Rows from block 3 of the encoder of a small image VAE, named by matrix and row number. Rows with one number belong to one channel. Each number is 128 + 24 x the weight over its row's rms, rounded and kept within 0 to 255. All counts start at 0. Numbers have three digits each.
After each channel's rows are labels from the 100 images, of 14976, where the channel reaches its highest value: "responds to" is what is common among them. Only what is clearly more common there than usual is listed. The data: rendered scenes of toy objects such as cars, trees, mugs and chairs. In brackets: how many of the 100.
# convs1: 3x3 conv (encoder.blocks.3.convs.1.weight, 64x64x3x3, each kernel summed), inputs 0-63
# convs2: expand pointwise conv (encoder.blocks.3.convs.2.weight, 256x64x1x1, transposed), outputs 0-85

convs1.40:139080082088151116128151126187114135124108103124107142106140105136115134123070101154117123094116090112129114123135110140112153103135089170142149076109113096094132112085141129141120119138145133
convs2.40:133108109152149110117140143112100133120147150116091131111090130087118134120159097174130146136142089115114123133151111159135160138079127143136146060162113081118135166126142144112125108143114128113207144172050140084133104167165124136146162159116078134100141106
responds to: flower (25)

convs1.11:132136106103138128144123148099149123126164146105144124117107096121142168141101108112103136154102137142175146136131075155170189098154143081109147135112108102115090142119160103125095122147113158
convs2.11:130135173123120129120128128195097123106161119157127133133168136165125141112119112116114121130181108122111175112123136150104136152143141144153133135139114112133089115102133153119147129122118157123166158124140115125156100143143101144123158121137134155120187108
responds to: count: one (61)

convs1.28:110132123140134108121133158162156134117113088175120088126117142099104126117140176103174135176174175159118152139158116188121117148121099146146107143134154139135148148137142111111140129135168121
convs2.28:112125130110124142075129117160118153014160107107095146141105142123149127004116135123129127109127070128121121118172138118135115127121130122108113125137124103126124115023115133136102118116119157139142175106127132111128111124125115149128117137120162111099136086
responds to: light from behind the camera (56)

convs1.30:118145125103128099125104135097176146090141106110133130180133184101148130135107136088172108157100109124099145112097097116118120098137162125148128076094166106135111150144133134126102156124135112
convs2.30:133171078140130132091144082115130160159168115143119133112129138149144125155096124123128101063151163137058115135135080128143090105148121113085127148112137121139124105132089119201144124123109136129164084102204153167076125098104101116124111127118153134174108150
responds to: red object (37); its colour: red (27)

convs1.37:089131136156092116118160133135134112143119124095155129146122075103124140134170141157141147143162100132138131153107166130096173120150096159119086141103159167144158110112094097112127132095155105
convs2.37:126120130137093138120117142158116138141123137091133123162122154110122161139112093128089148102126147120070110111119099091186161087050102132133121110141104078137118097129155137161103123134116158162172123119150132122103118170093141150111101117142150154133128153
responds to: light from behind the camera (52)

convs1.32:094163099128117086106167108154162132097101101114129124131129120109126145109120169152174070151194132120131154118143092141125116145120083112142124124125112161115127155172125131136124118150154124
convs2.32:132171178169122124148132133117105135164106161161148114101116110117122141167119132132132143142119165120139159144131074146098205093144134135143155107143121149119119162112121131090124122111157108109193133156107142146145130129140068165124127132144102127142155131
responds to: count: one (67); light from behind the camera (64)

convs1.39:091130152192124133145142091171172114088115108154134111115116137113151143097134175151131112150148142161145165120147153119103125152119070148161106148118138137124129162164127109120139145137122153
convs2.39:175097171196136132116099178120124104144125111183120098120138161090135101135132138151110159202155123109098137123150150121144202140150153121131141126121151141126133212106139114132154083150137134131121147114128056149111117137093115128133150094096138118127155115
responds to: count: one (81); light from behind the camera (65)

convs1.36:154104119109144155130123123146097125126142120130113108097142119143117140151096128116132142128097124113108102128133123105109141082132098117117132075095103071141127139029131129117126078099136144
convs2.36:095139141148172134063090106116112096140101105127145107135150121123137117141114158145137150149143137127141093138147109119074167100135167137138129154119155121160132096113135102142130156138145134136092120102140106161092155137075140171131129148111105134139187156
responds to: count: one (81); its colour: grey (26)

convs1.14:111143131134127151122103074133144123110144111143120106116142089145108120117064141193104113100114112104107119136164136105088127138175122099117137119075149091103122121100147133109107113157129106
convs2.14:149135111109132116127134151106117116137162158158151123129126101135110111135153128104139122106104133133163104145135097103105130146139093142143130101112103074121097143127102129096129124100135143138132128111122172029133147142160128121116120133134134120105124104
responds to: its colour: white (25)

convs1.60:102114100116145123110127152145139134101139077145118109097134118141124162116153201150166090164173142138143118143144067131104126148124062110142134136135136156137108113111131130123124158131141132
convs2.60:157131134165132125135119133119158165057118137102119110132149133153164120054135111146146121157117135137133129127143130132116154102100116127136115115131129135135155094060136121129123143117133149120136118129133101139136147118168127121144136130134139129036145011
responds to: black object (35); its colour: black (25)

convs1.55:118113122098069062136123105130135132120151137109115105139116132120130112015146109122098115088138125128127122134116112122131144143177107099113107134116115114129129115108112114105124155122135116
convs2.55:097126104128151099095168112139114081118141135152105132128107092143125146121123114129136136118184118133117101121152076146170115128108145124115141103139128092139137096098114077103080141137107145113127106140139105134069146106130104103068127115138118126142135154
responds to: light from behind the scene (64)

convs1.34:129120077101135129109135116117112129125138094107109138117116055109119148122125122113087128096110111152137137146146079102108166063092142110092140114073126128129120134087135133133129090131127131
convs2.34:157128147153131105131129089108073114092115104121176122131156111129129129092148111114134154135134113164149126140147076138046178105141158117116137093124128142113145133085121128071134135128128139122129117097141162145121153090162090147121126120139124128142116132
responds to: dumbbell (34)

convs1.53:125122096090131140126135117112121110128113112102107143089132113128116108136058155125103082111072116123120128123103079107125146114090105106091144118083124135145091107172121108111105105119101114
convs2.53:109137113095114128146135150135112127134124155150184165144104117152129114130188140103135139132136096111085136135132115128126181153088122094115130154114142165104083127119122100130120137113049121091101138165145165092137117102111119125143141116127147120113098102
responds to: bottle (74); largest object: bottle (45)

convs1.38:103145117116137100127143117113155151092130109112108109125108171133153138105149160146159088187153113120131165137175099153132121127141085129176121167113153146138114177134140117133157154112139097
convs2.38:147152148160171110132117153136167127171109155137106106109080135110122131178112152122142091181130143091183135115139136124159164116150128151164142123121126147124122150184141094088148110138141131155118126158090123181119114135133143121143121140124110135149142173
responds to: light from behind the camera (71); count: one (69)

convs1.54:096103085109166073097138115100143154124126083122113087112095118115134114064130109123129122088150065100116107117117118136091127109137118144141099095127149123119133126144107122108112134146110105
convs2.54:133154167095093127097132163151126074106103152104093124146183093146119126102145144092097113138151125147112154116110087126143110099139100122134105117120133101130095102125108104151147114150137117117131136118116130151054128115163100118130156127119184131083163106
responds to: dumbbell (70); largest object: dumbbell (38); orange object (34)

convs1.46:134117109123129101119150151134131144142127132153127177057130086147124091126104118160069083092097150114127112150130085146135141118144074138137126118122137110122117097137125161129091118118139095
convs2.46:135104129150135137133148139110116110170119114122100144138153134140149138170182158124105147122114141141154143124114111141096160057097149125126134113139137115111158091129120157109129134135130119124160106119128133143078144143145129131142118117132200121212144197
responds to: light from behind the camera (55)